From a checkpoint of a small contrastive image-text model.
Model: encoder activation relu, text encoder width 256, text encoder norm layernorm.
Rows from block 7 of the text encoder of a small contrastive image-text model, named by matrix and row number. Rows with one number belong to one neuron. Each number is 128 + 32 x the weight over its row's rms, rounded and kept within 0 to 255. All counts start at 0. Numbers have three digits each. After the name is the row's rms in percent of the matrix's.
Before each neuron's rows are labels from the 100 texts, of 14848, where the neuron reaches its highest value: "tokens" is the input token at the peak. Only what is clearly more common there than usual is listed. The data: flat shapes of many kinds, plain or patterned, on busy backdrops.
# fc1: MLP up (text_encoder.blocks.7.mlp.fc1.weight, 768x256), inputs 0-127
# fc2: MLP down (text_encoder.blocks.7.mlp.fc2.weight, 256x768, transposed), outputs 0-127

tokens: "a"; ","
fc1.477 085:154146129109078129115089121051134115135136121129105173104149135110172106152113101150116136155127146156097101096139105097113142143109118178129083111145112205145108127149139089195144117140130186155089199148083105129111142107167121128129078097126076128179095159126134172101170152077115134097122198178069123162135141105099122136095062150189116069097133122091081152151179140113089184042130
fc2.477 089:127131107133122162143098197120067096092083203084134114103151104135108117077143101172129094102165138096067118078171075173126092116159155076147169155114069062116137141152146157085077123126095098109160130080186094165118068186169160116102132119087124213103185123094114095120104080166145107113106107115175124147142078126128112135134171106105144074135131117155141136125151131141233130078055

tokens: "and"; "gear"
fc1.350 102:148130105166139134118076070086141133163050177117132102155141135153188121109083138104169068099183108129121136141134130121158070164142158160111068135067126144107168177148126181150152122125124083154098102134180182144147181148167115142205139086128086137158110123087133108089136130190147140134134076143218141145134130123110154149161081055179128140156195157121142156157108144140164180095059
fc2.350 101:124144091138121161102142123175114152152128105129115100134134164157127069082122057113136157085134098148161182161138121119049098167157076165158138089164158142051129067144158107112141180118175150085173100125077091117147138156138169126097133098161178117160118194109147149144149149182142160135143092124116139091121067085134149143126094167158124122177116097141119141115092122132163115124179

tokens: "blue"
fc1.760 108:163128138163087152095168112135076102150170163125121183097149124093141181120115078108076127167174120130070143129116180141148135102111147140110076091135137150161150135160099105109090078084163076148163145082120113159120146153124150077132139159103162076117088114150108132160179087167101098149140102141089140064095147174079152076126100142122176193158106138064180119168120179082110087159134
fc2.760 097:195172125141146131169106184121156147143107063168181102127140101226100100083094192168150148117102108155097141079138122106150144149152055145143100143115142176130149124136152111113062127144087196160123133091126143158110193080156118135088137125162130131111120161149112139167054146118109127099165168136173194104180080078147147161116099050219107119133144129137119090108147095141143120104090

tokens: "semicircle"; "bar"; "ellipse"; "crescent"
fc1.138 089:119088160088147134141116106133129098129088177166107123124115118144159125105090139081192134124142090112177151098070113109162107150190090102131083136077117128126126189143129174164141091104170087088116143142093146146101104162141140105110162112075141110113100141127119181148092138125126142103088141117166140120109122115136116140124100095142102123097072206154164047200104151186111113164153
fc2.138 086:107170125101111173087100112096097149104156136136159122137144084079068109103148117148100152105177159166138106138135148119111126107175110120118147162159124164100117128087117087127039120138099090126166128063162104166157196145091133111167125108129123115177094082156162095144115179108138167180151090142096153198126134132142165181197088087155129174131142153128111158093095095096175112119147

tokens: "blue"; "purple"
fc1.559 104:186159145070149118103103114177100099129122111155117113140084111164114128082135192113107122120170120078143124063089113132145054158084114142138148174174139055141151150147154042129133158098109081110072089145109167157154126107088147161131052108147100155173119189100086138199123139169122095135149151094100152108094128138117120098136114088129108187172158147133087099134168080087096118142172
fc2.559 104:119123080142134129128088088091188144077149147174086132130137161095143129194130112078066118105122118127106094094056136144121159120149091106127080129098038166127141134084094121161130163060136134163146137107146103093118139096170108123126177149118095139091118157125096194059139079139148185167156140147061152118119142191091170109089138138146127099111106150108138108157071189130196135112104

tokens: "a"; "an"
fc1.421 102:105119089132095152072101157147123180134133154202106098170166134108135115110124076137117144110119087225092095091137127160154110096083102080150142066107071125107174157071132083123123097126106108152140177175174119115131129120159087126181166105119094106111114175136145124163128108158145180085113103099130129135133143127165134133153095074149108213126154135105116082137158178187161076072091
fc2.421 103:124150102098152097150150122064061088090076101179124179102092118174112157128076132166127127119145113108155153150138134154102157157123185112153118166124159071045127109169185117155128164110200131127097120190119155150155135178155110181160142076156143085139084138154109118067137157119137125142129113155083158123138137094080137187092145151129056138161091073132128116127132149092132157114170

tokens: "orange"
fc1.289 089:131142155132083131122105116097115060127116098116111148076112144151144174062129112138081141198146152134111083106105136103139087211110183158078136168150115170097120127124120121119153109172145088139107127122105139174101142114092140108136101146103131165129157124051096107160141110129200144070149094087140131089123137148093085104133101124139105184155130123094140109106182136154158188134169
fc2.289 093:089154151164111134102156135145162109079165154100098090154128076127131154117124173118118151129104094141091157118156129182122115088122120131168105139123132139160174133102141169114141146168206226112155157106149139110130114191073103150189160074143108128096143127126155098053145203123148109136157175168079140166145090082130190123137125116121171085202034165170108145122121156115162083092172

tokens: "flower"; "gear"; "cross"; "hexagon"
fc1.662 093:156087187126176116118094129171144096128162164169094129115122125180133124113111112169164109088111158094129108141157134158104138139106112150090105022077147120115121137098099165141125139090065105110187149121067132181140090184137193143138166175132101076137125136129139118135158171148122154117126116081060138107139100175149144165200103137149160142169069137174166102121130084177148136130138
fc2.662 090:139062122121147120171126186114085112129163168099101138124097102130123113101206140158143165125122080157092105176087111135160127134097186099136139188071138121112170046113108144106131104110131113117151135137137180134074156121137139131135112127168119137144148078165088136126130069130114168122111158056087146145091194201111085144086115094148090110174133158204139101154111115180120106171144

tokens: "flower"; "and"; "red"
fc1.183 112:163147140145093165070124144121164142100079196183104177085151143140114147134096134206128113162165126129096118103133134127123127133097095154126083100101132096127120176137145174142148152087070134146092157149122107124118132129113117163137065159157071102127115103085112184114095110078103132118191122165098170127145161165107122086121120076105138188049112155160084122088093117138132064127137
fc2.183 114:107076147141129130163080136140179174177104117129113121124115134088153155150115153168112147091180104130088126155116177161108125109163077125131139140041134130160190175206106116169140185143153106159133144157105109161112163120129144118142164133129109032118140185100134121082067118150123105208114200153081052144150130059150116110081098189129119180170170151175122126067131131142066093118108

tokens: "semicircle"; "ellipse"; "heart"; "triangle"
fc1.96 107:049148099130148131151111113144143112170134163217141145100121080095099143095136097034142145138133132099095134140139163128129138144118128130135158116112127065097085120177156135126092073152138139120176113123096109140157107151110111159195109186128159191145126109178135187124160126126098106110195134076107121146149116121115172188086163152089154062144101109146146116128158128151203133129122
fc2.96 102:129123105124174164036133159139137071167149130114142091118161048125128122132124120140144108131158119153196085102158080159104144148207105145137151148130095180166210126111180197078183151078132142110111159107153127133079108139132111200141097124167158155194122100149167168073103143104167165130084103128110170171141130117160089105106074112079107146172181187134110167099108150154154101127113

tokens: "hexagon"; "pentagon"
fc1.626 099:119142096114122139135155134103182143173149124139062157122117162101060107127084128175081158132141097076129143117171134201160146184063127153145156090110169141072139160112120063108161063115151080202077098140140120173086123151145066143059106125135116154113106105203127149089166140127062091111114121046095145109140153152106153188171158122106094171116077122114126094115157142130136119111124
fc2.626 101:106231093124153124176127153105158097103109110170151171119094114160083137153165128091116141102092128083093113108112125120152141116067133069073121136111106123110156087104116114057126141075130081100097115138159086145188135119129191159140081139164073164094099113108162080107111133148175157092136091148189125155144158148120106120192110088196134141121085151141112141114135105119140150180147

tokens: "<end>"; "purple"
fc1.542 107:156150169132113076182165100109121088208149146137141119152085075104079121097147131150119132113134171157154134133109116168107074088146097049119146112166142095118104148138205118129123151176070139124138137134156170106126165146177119114087143163164122138067192136167127090159105165055097136163169116154100111109141110125175117100110174132139145162155156149122121109090119120173134118107119
fc2.542 106:136112127120143056151080056138089182120100157100089156090136159074138123166120103107121204153186071137172114124166152134206103105116159126201162148138157125080109155155184126125118116069094201118123129167138123120182142115054145088099195101116139082178106132152093093144143144159148102113105094194102146106162164123089111122089119158108118164101095131152119151129131178115155110155128

tokens: "<end>"; "and"
fc1.32 120:127107126185147167140121127091122106161143122098131093130153168141187110120182170129178158160065075157146143078127105078099139094074096135075151119109068138153191130099141140120100140091157166137142171109133077131134204141076135177181120128146169080177149119139144162112154070147126088081151115149137112170082133135132162125086027143127130166131115121146136141112142133141150136137090
fc2.32 092:123068149178133142162107130127109153124118136131189156112101095150101109132148125078116180070115074158115072137144132102131146120162111082159127127140145189131144171141157111119147123135180125135089121219103168134082130162075143131115160156073148177141133177120148122137087125083131129196116085148136175111132132070135076132089136122119137111157150139094166106162122195120130194091092

tokens: "flower"; "and"; "<end>"; "pink"
fc1.582 125:187134134129124119121187101153172113121099119182077078136117065153134139138132150181227100145098144111078102089195135110081080138193117128125130144182091109101099138182185092090150118110076145114096096066140120100141112129124119198200149138185102122120132193109091143134154153143156164154143144169112095099125122174135059145139123166121160122144123143124191125141084144143174100093116
fc2.582 114:112129095135183106101110132166128136156092119118097136077062168143118129151091102138073120109177037118172141162111166149137086153066097131172114172121126137065201105096141097120133168108147111083149149133098099162186124139183165142075136123135092172142135077193101126104098119118130141070120154063187170109145059116063127125105143065171163177109206161144116147123128137188106124131083

tokens: "and"; "cross"
fc1.40 123:136084121137099116133134059157134171131074140116143142168129184104126110091170167121146040082086086085151096092105139065137145180103138084112094080158125145138075122089158193126148073153189139179193148196116144114142125158200133139176089183159159142108130149098124129053130103154134141145082067106142149153154138125115136148145151096110092123192123155161218132131099162179082120174080
fc2.40 107:106114082158182145147119076103102072141138082149156101169136163076108123132057107161139157123125183134109125157144167129152160091093143057109078082104164079100131068132116108121130054125149160202099157155132173179138141121110080091139078088133152091126125062143138117050166112065095127099099109069076107076141167092157080093100168164126104160055108154107155121123139133097138072072145

tokens: "semicircle"; "bar"; "ellipse"; "crescent"
fc1.391 080:134154176208101116145047135083154126122149116059161116111110134108136099195098097203121138105127130146138193124132147127101162228162160161126177169105063084125136082141090088121134065100129130108140128107119105154141141102177124104079100099106122150139160152085129186165184115123127089121149135149132136132152174097178138141215094103135145126090062196122099143161105115106149147149113
fc2.391 090:133085132157111169084141191034112174082109156103072178175110103090158138178107111164083157124116147128108115083103122129173152074158161126169131138144060094156181136107127162149090106132173128135115158172108116139152094094129066117137100135116098111113228134026175130107151145151146117134101140117150122084148120058134116130095116117174087124136112138155091075094143118134091130080132

tokens: "<end>"; "and"
fc1.319 115:138150172164122114124126130066097145112176067085074128099133118122154195050125143159115143115123129109108136097145174143107092061142081084163103168140134115102111123218184112209128108145087133105137101125157139143159102094116135097195076130148071078150099150127106171154157198093133142162077080151155089152191150158085169088145081123170085117156096169194092139142144161138148088090169
fc2.319 098:181116133116082081128162151122088116131119174148131083088187129180120114081114143137148153183161147125135194153132128107097164123120121128114201040141066176173125131154151114135076169090117203108125117115130121120116108085119125102183115186088100120123101191166073174072117146151075063112090185117131094159188120093096146083137119145108137115143141172116086120087197186157180168126149

tokens: "a"; "frame"; "gear"
fc1.561 114:142085108117144178138119106123119136105181123146102053108100105119143136106052063113137071105100128159152146145194190145078106132124170179106163140133177134104111076128089149135151125125140149076137124171116135150117123160181134158138111114171151165127122104096152122125124168124178166135133060103173146158136101180090138119089135168142168127098120152121145163115113133157117145163164
fc2.561 111:124118106104091107148131100160139101175093126171122086110111117135147115103139154129160082105166091024107128129120090153057114189073112099181110159115136145124162114143187160103138078121104141145141139144068102110177140095122164057130106126128128108171103116174116131044174180145181165112095123109184164119103154107118117077169076143163172164169155153051150134125130084133145090149147

tokens: "<end>"
fc1.580 118:109077160155106165148138076133114084170142145105180122184087151094078082121197130103143101164081114071121046112171090142092204138097094136107133103100098131153121169077095052175063134168139160115179110126191131145147187153151123102107139110138171143118146089151160067130123122104121123136119135106142136164114143068132123190127085113146121116127142182116138121147130125169112182183136
fc2.580 104:087135117118110179162101104181127060117157145130158103149034106101152107146195134118125128122094120132078144089170090115159116131155116155141113080113140149140123110125120151140070070167205112139129168147210123120072169119070113139127125099157103119155137106121117147144097150203122062146097158156127126155052122159119114131075118098108082125115144132142135114094114099079129203130048

tokens: "semicircle"; "ellipse"; "triangle"; "rhombus"
fc1.246 096:120173211098152097096115140145135198146090097132120153164128139112182069147103110106151145210154133079084145165149066093130189152115133084166162137152186144129168209157120140173012068149076120123093136085127114088133178110135101112156181161136125119188090126147099181176117139137129156180142157117142128049203067128127134108137116082173135154177161133093070109075067139141095096141175
fc2.246 100:142120134123106164142141105151088132016128162160179098093171113145118134161178111127085143092167104135114107103084148119168077142222151150132112102093141133149185147157094151163156141127147127154163127206077165154093064156118126111119117125109104172137129134141167121053080170107123150151090086147128154156131145169116152175082101151155124150070117139140198130130124123062137143131095

tokens: "drop"; "square"; "rhombus"; "heart"
fc1.437 112:127110160097133116142122148159079096120145118139127134100090153082092125152108130103113180184117144141111119144131109079135132123089179150096130141216081175152146122104137140153106134121131103178134097166085157115147132121049111101156162173050200114077078110151106138121137115122188159120107076120119124093092078190151182097157073137131096166160112108131125118148136145134119177147063
fc2.437 111:084165116131088107107066114115101127138071084144130131108175114157140119156170163124126124129141145117134107072103131180148122162076110117174142126100106108107094114139150158084124102139126107101068113107091111139105141125185090098110095099062057156144166119075110093075102156151108128135103101153190125106152182061122117149097150100146115144109071105072119097138128156120142105092157

tokens: "semicircle"; "ellipse"; "triangle"; "rhombus"
fc1.28 086:071189176128104088153164124050112111171187120083128140134103110132188160117043100087096128119139086091062140115111175098115127110139075098112185120072112076197162099135112147139112158088130140131137135139087096151108136126140107111172154131093154176112111136104097121138109165097106118148100128137095101112128095101170152126144125148175118117157128117169129076173131154140164163118100
fc2.28 096:143124078052073120095175087146101120146117171163104159151148124161080113163167141138034125098157116129173167146131085135103089190124152127126094132142193097108132176120107132154150113144154138137165130171163153151134093118097159150149085171101082091109150184107107179096113181100123132126128115141160120097055094116152084091149183084171111120072084125052098151075102149186149104125135

tokens: "and"
fc1.513 102:094051086104205156154131155081106113154140087147104119129152100152140154150131128095157152163208149147122218120088082147151067082079120131129084138111182139136132082108153141110113113142075154166125155123163187097125181124133123102105135101120129152153172138151090064132118100114105095136129145145109142155151095114178137092113131078085100122089052178159155101099177130120189169124144
fc2.513 104:106084122133112155171091141148073081134156137155146164114109142093098143140113151139110115107187175090127115101128127106148129161083115145135123114146148187108118139132158124129127150128099187139126117074129157170115108141148154133172170150107218120081134236201108152125116152155127167159092188151170119112111087185084113111125121098076154185141192171122174171154174074122155112117153

tokens: "drop"
fc1.123 098:186144157181049128119152076125111140164140089130135080138128185115187104163091091143150087117133130125144114155104149121142164087136157069124149143131119105170108104151164147138109120146137154105160159181160146097104134111153113088161159111133143177109165084141103129122137134177061152132118170074107131107126070087170112156121232142067093171053142141159109137143104200096112161109172
fc2.123 090:109138115118210130118143115117123078101121148097120118097117173147097155160138137166140170125042137129103061124077093189120125087148129134095116162172104162169158135117133060171156108102115108118143131080116124156086152133182119173086116125154198092104150158108157131120092156191043074093108101133113091142136149158049090149126092133155153133107141168103134144106087176131116102120110

tokens: "<end>"
fc1.588 119:069092187170140108067176123129132113141086145074091137114171144112144164189091089142128123072130128147055111109171037064162085158156044140104143135079133098104179159101092161132088176170148146153099109200142155154160145144158105089134123096167166147102148111163150151116138101116130100105101089063112093110075074113124102106120132092189112143114126110110147154088128130088128117075133
fc2.588 105:079097102131125124132125144101133163102130191165091111114104150113125060144129137136121072120094123187103175143168099171143155166179089163079091084178127129132099128201102122140136166138089174127122127109157081177134135111105116080146104135107129120111075124113083108180199135092124176143138140157097093099084115110110155112142121088107112150140120094109112107113119143093102154126174

tokens: "<end>"; "and"; "drop"; "rhombus"
fc1.728 101:163175145115144147122123197034127094144113192120153158091101114115116155104085124126138081146118123152112107113156132067169074098143082085060105145191151195090130111094078129153124176129167156157126078187139137189164117076197182132131155090117125178155090140126130134096095086101171127167093105192118119104109165094119088032162108153168126147167122082094140088076158120158155136108142
fc2.728 102:105140138122108150066133071141151130090073096115154221195103129153132153093159125100165136198062064108154165164092091109181101176094127071162107171116101107127172168131147099069141134132177086119084182127139074169173135175111119043158117106174135143078119132114090062120107139104086115158117168155115116116091103078105209113113127055135156149156095121130105169097135149176050140106119

tokens: "orange"
fc1.761 086:148148150066139081152096127122157128172085072104038132170142192124100137106122107157102160171142135112127154125170149098115088124141144153085136155113170124150169162131086130190160119081183146125163180148121151068183138124104124098055096119179098127166153107082101135075115163174149128154125072181158104099127095162152120138098114115146181148142128125130123161186165093173151190097095
fc2.761 101:174118170103082156055109084093131177130132158084104184166155185118124121149118197198141166087154126138109171185118145169179180114117157147146102127121206152178096138159114145171138149192084140082142129158075169120159133115135096160150154112131131148150152155072138102159131136098141149140138127125174180108160106157190128131136096111120122150143109126137136111154179131149104121144183

tokens: "a"; "an"
fc1.35 115:073167100121173148130120137105100164069111077075130136109221086125108158103203158100136152148062206129184145156167135077078124119117172129117104183114081128160119102146149134140126100167141183127113085122143196153087070125110126138125145156124076156133151160122113168186169063120101160173140093126158151102190142112079093117090140108108122155102134057103138147191050103145172109075102
fc2.35 115:084123171159164130179166089194152153127121091139111184138072114145093122141107130146066124126144143082098182140108145125185128094140145144148109148033137141099191101201122165131105173133127143112156199121135112076170178097170068116090148128165151155191149168186102111130154092198144131147135139138152086174142146101131144172150065117092161110126111079081170109105129162178140149112127

tokens: "flower"; "star"
fc1.189 102:143185106105107105099141135124139130105107143122157123146154157171143131105125158211151116123138116101160152090122087108095157171159140125131127062142113152094151183089201130124149170160190163176085128098172145147124113156139197150124140120075068119122137052104168102117139135158142128158135132165099149120067120137144164225142091103148162102103194133133127125121128143144155138155152
fc2.189 095:191080148162119185161151121129146162154132140109140122099108146088125097120101140092076133122083123167101055179112157205156142115110128069161099204143115172151140128121056095169125107068086122126103096147087179104196098148142065095114101113180178115172120160137188155168137154098118157134140114084173109170127110096137105066163083145073065191168143106151116136199121145130107145095114

tokens: "blue"
fc1.337 111:107114089181136108170181097142131142181109137111091084069096147122088133182072131111102125076157111125083193145255157137041065084131092121154146111171084125095111072133161115078132171149120089167120154141127101139167101150125182187140124137098170153138094108125163145085126124143139163132140116153121192099125127100122188114162155111146085089094118142097119151157148106103116109121139
fc2.337 109:111184152130112147065104062091092171150081113106158148170151146095144125079135109096134150087102121144092119140163102161116111171148113105072174102182183136126063154081183151152118086139137183132071114125150110108142120129183148145158145141158134130116118098126131153111093174152148146075161074129172142186124091146111110110076052136132078062146091169090127178113167122102138118152115

tokens: "hexagon"; "circle"; "of"; "and"
fc1.579 119:141169122111099082138047136110067179127060100166095112103083082113148158109143118217145115120075032169151140091131162103143106108099183112139080135064155126191074093092152114134091135145099113171078128141153115119145093100165138147120158167148106086100151127173163085111139152129161138139071128160100164118095075159146119129134111123110116156156172119109149131130115145161138133124108
fc2.579 104:156119173157129105146134084141178122147136157101122148121149120118116166157141158138143103119193162192164135136139116111123153096106113098100110084197099177071109149155135127083143113095073111094118174099097179155115057098129125077101035145081146144106137149134090124099123156168149165105097149079114075056143088064149183141123175114102084130132091112131189054125073111105143152095110

tokens: "and"; "heart"; "drop"; "square"
fc1.468 102:118174122168182062163095155096110081141126142143168053120092103147176185088192099125150118088070107170150138093081128085108138140115161105137039118114143111102148197127126099155119101140065099157137120160094112129127136082123107174114110123130148142170192087081142132090114108078147158128147173142118106104156098154107114102105162135109150120153149103115132101071135108115156132152151
fc2.468 101:171115118094136110110142093160103177156132195134115187095157109210145100088099116058072092172129130113148112068086089113117139149142073073164147119131112153106061128131139139175131132116089105100115088161130068136155186131103132100172138168129132078170116133104114073099189173110162155206149118100166121137112099106130132080129109150179136144139088180137117079120091134140124076108111

tokens: "drop"; "and"; "green"
fc1.487 112:139206146137140129148109096156151103104134162072159160065150084085092094141118129147129167119099092063089166093096221118085082155069120172071147117143109089117167101157152122131071182197146074171143113147099156171089106162152069138111151081113148196110089177172133145134161110181144128158168141063134141122137095184112122091158112178110143123136108091117139138138175109137139118170139
fc2.487 097:118125112129171160138103161070128093144085107098175138143148118155108158167176095106183081115117138117178114139226126113154136120158133138114148088094121153156103101142103157085111170119079145162135088137104152141121145152126110166122168163105140146159162086130114160061081126143174166107098057112072161106121120094083171121133199133114119218127084100075124089096155129129103165103157

tokens: "and"; "<end>"
fc1.495 117:092105104084148163149174208147095104171093161119138113152154079132131120127130166141158168100078101085116090163128174063142103146147193099119096153107138089074086092109162070116154114160144139149128115152077115158165072122117110072142139133060138078093122146098135077134095175107117141112091074093055165151112110100086133170125154128103113115160141072093107113058187149117198115185130
fc2.495 099:116162159201157123136121127104137092183137095104169102083138071085158135111068143112118137123109171098221106132078156125118110135117130107115086174118108160089127121171095120175095173096109119143152161107097117111143127149194099135146130116125107128099102135085132155134087126154094182135177149090108076173094164155156215205171115186144164174158102117072139123071116122137085118139140

tokens: "hexagon"; "circle"; "pentagon"; "heart"
fc1.678 085:208169097152161153138147163075096041125134127078090109118091154134120097085207125147134099098134146150137175147107109123134154107159061130147172107116095075099113098078124149174107134149100074100138132116104125093123160193091111165100138096134140223112147125151121163135127110122082142127154151141198131139132131143115156137171121166154104148106113089114110132106097108195096146051119
fc2.678 098:181076158141073129170115148149111099184114102165104134122163105132134086189065118123095078103112191097125151118084154125131128118136149144176085115113212137108124129123137131121171133137141098138090141117126080150127090198127122129175198103098068170069151117130161101101131165109163093114107201124123071136115063081148074094155141152118076139117085126119162113164128095114163170123099

tokens: "drop"; "pentagon"; "and"
fc1.10 100:122122115131102095131100138127202111103123106179160123141049203173106172160102172130188164122134149200170143172113148102135127140141113106126093189118142113092104145117072143101072058146124118079125149078169150085066145107126180075049108083123128141073154069108136114077119169122167140163101116177160137177117134106132109139145136139136137102146174164174144072120142112106130155150103
fc2.10 109:101124152145174144090148089131147089095162125119121158153109128204118100095123076136137096054083108123072078099107144097142202113104126147171145166100120136138072113093120096116079105185089118106186169101083179180133151140163158116135126078204152051105090116134093139138088098131095159078158095103113161159116156130130123125177107145131114157094140089150121123095156137170162141172149

tokens: "blue"; "white"; "purple"; "pink"
fc1.676 103:118112139148148142161162126135069166181129108151154138103132142102177057128142209131128164168093125152162131163142103181136160088122097143098126092136089071105123107155142162101124158085146127135129116203186094149113166126098135177106147128136086118156113092190122160134072162140130163169119083143088135149130108142073147096112136104182179046110125100155091116080152096165129141140103
fc2.676 106:137089132131148203096144092150089167134125136124108161103152087087130129151153119089071053089120204149086151108103130123124098126131116123105167144153099133175157069100169124074069181137128133180095139119157127133154160154143061135190127118105182141127146113158093120157155125121121149115114183112149117130136137106130083152072135087078100130103111169187090165127123165137098109113143

tokens: "hexagon"; "pentagon"; "circle"; "ellipse"
fc1.307 088:100113150117162170109147187096152209163113153085137067116164163119106151120140125160086146100128062207178131122117183135093170162146134068120139134116139122098095122122093119144121131099118128177149170143124183055148184163146088141072115100118130198154127110099053157138121152125118170168114090142172163108117120134141071126164129122087145114158112137105071102169095067145138113147121
fc2.307 100:149144070129089133107150057132174155117121134139103105097134114186139069139135130107125122162130189080164080105181125170173106113157132122146060079118197167103180132115075164121130109139169131093156104149129129120124125169163101081121191127094103126098152142130093162160077186126149101144100106147121116144182117090236163126130098087160139102132152144194157083162115117127136159126095

tokens: "orange"
fc1.188 099:090091116130133145122118123148136186106065056046132107201128199076152231093147150167151136138095115135142129119130161109129103128073158119102125151145108119086124141134179101092102121198123145156154122135182146167144120160112120184129130171073081147146140132148178099169124154105117110166123138109147092099109160089103112162139149124116080123131137150158160165119061145122200113139106
fc2.188 096:146158138118135161152143115115144161141090146160145103129123039158144152130059174152149073072196078120107171173130179153113149106106130097142131096129136106156155139126140196130069122099145083134113136148098088077116129109086123155035183091107105142117103094119146111116106130127150203082119085100061141119123118093107107078219083104131153153098155167144098151153145175105120112128112

tokens: "drop"; "ellipse"; "heart"; "square"
fc1.215 126:189177205089115102138140144143135094115195137169088135157086148188098160142069150115111161151104114131161091090106153123145146153136164166139143140173137094133150118117115102135156133103147100163101176155085099146137126124179090122081141085146157224073124192104136139139102123144101146105079134126156119154137154145102133139173082113155086125181097180141166117115090093125054117159158
fc2.215 120:135144123112081184146146161144066120111121172183146129113101132151215138158100115098161086146123104149104107170113129138159083143148111158091189110112153098144127116113164139115119082168094153162148061112101099126102154094161150126184130175161089132116105117080138120105122060123087165148116108193165109165135097145079097111132054101171082132098120120128169152108136171151072167155147

tokens: "hexagon"; "circle"
fc1.475 100:153127076144109105175169151136174099094112102102091157133149111137106127095097099165139107115100129156120083058138140149099143152108135123052069099107098126087141154070121085099108095137158123132179213118055126180082155041115128143124160162145065160134125150160120120165122124207091142101127066093093111110114120152087207167078131222095090175114127131136199103116137151127186125132209
fc2.475 106:212074165137144179125126187135157099140128113111104112107139118115093192149098139147117146151133105120154136171132168101159144122159093054150147169146144128057171122124183149143102114117180087154108170069128184200145130179101116152121055118113108118098151076114176100136119152173099099119134116133159094200142131066103113156155134105191096119108142112176128105119152121076121100107199

tokens: "drop"; "circle"; "hexagon"; "pentagon"
fc1.600 112:125100093150156180150133096120093126177153116132108178138155131147165094116118118094116142135153148120100141142170114190092174177135134074137170127096099133124146030120172147178081124136078146126199144139122073095152140099091124166174065084196144175103149131133138113119139182132102102179106162178107078142111151138128224150137085164106184048093169152144195147150110143153120144140146
fc2.600 098:095141169160091102165137198092109092182152089121141101122118141171127113149192128132145151138183110176078174087179145142087106128113139110145065137128117177046130112136128078205110148194171153111126161078111164170107146129126135175175101060146090088107086132151155115151150062161069107132081095115095135144097123085082075116079145123145129061133116123196179116154116191136151152158164

tokens: "a"; "an"
fc1.617 112:158152108104143165167097193090085084222067140186087116074108105131167171151078154152145163155175096167161140133154102145165191127140149106136119158129139164151100092173161149093159058114167164084071174144151106115050059128093077132128081195095139071113141090090148153129177162146151165133129120170075109136165198103113126119105151097112133179158114089139138155179153129125135158113135
fc2.617 108:133137093180130175154087128091167135127123132144166106095122058073089120141161133124101131142121158168087194071136118111091131118101130124123061145137124154120094150116206119216102144127068135138170108158144050110161155118137154093124099068139186117064113098125108063128156158111119094118131147148161125189140064147094144169141082159098174122164106158109150108124169137143114102144130

tokens: "a"; "<end>"; "and"
fc1.737 107:082174110107067085068125101138136137119124117164161170085139114152103137097162102115129129119123166089159069128128160157112105083163083107200159102145072152125073136170135121133152134138125135111174099158124119143136165112150106127137155094104132099124069148125130125118147142106102130091089125111124129127103146165147093076033083156129112092075176089103130132113126149126145162123144
fc2.737 106:160118166145132179065152132197119126107171104111180109152142160121127141083134139130173139176137074085099126147193065108104073131144116172094152173104152166125137140147146119126120145156094169158115166093193122067137077166151086141144163074142095182129161134105176099046088155151190137067148142141092123135133102168057100176135160069102133129111095148132146111122147115126087137138159

tokens: "a"; ","
fc1.124 111:152095145182103059151187144136121119141095120150141156083140130123124089130089140153087173127191177184097111132108091103067104080153140123180158093111118144184135073146150090130170081128143156095118093126150119148119142151102121113175043106109135092064184138165195095126138076125135159131151067138158142123167152129131115124089149133151175074110139112103116190142103086164122145146132
fc2.124 108:126159082128182122104140110124078064145125095087167111093112120167112141244124116095113161123158113118086136140088107150157199121116100140130142146144097110141205127090124120124118110141140131121116105166188102069114132086140132109086180118126201158149143154197095066102142112146157128127113096107119100061111157158142104188169109094113153174113156086102137124107146158054161101112150

tokens: "and"; "<end>"; "purple"; "blue"
fc1.355 112:077113134163100086106117105128124064105158149109142137202074133116140170139142151153132175149110102094150135081126111097147124151134110138092154218164135147115190097120144126081147164125124079153095098152096080130177087115158147139110029131109143108186176129096147077118171144139122105134094113159112122167124130097118007100181168137124115109162138109128097170094136188125171142147204
fc2.355 104:122112129099152144170120112097136172139138136138119103092176093142158100137107137061075074134093157144170095125104203150081096152122070138051095125120115098103100130162093158140092082090148077175110095103190146121108178145075166123086143106124123139095081101102115079090117083104125091103125169082156140126126131143191139048113129104097091163141152087125097084111131151065077093129053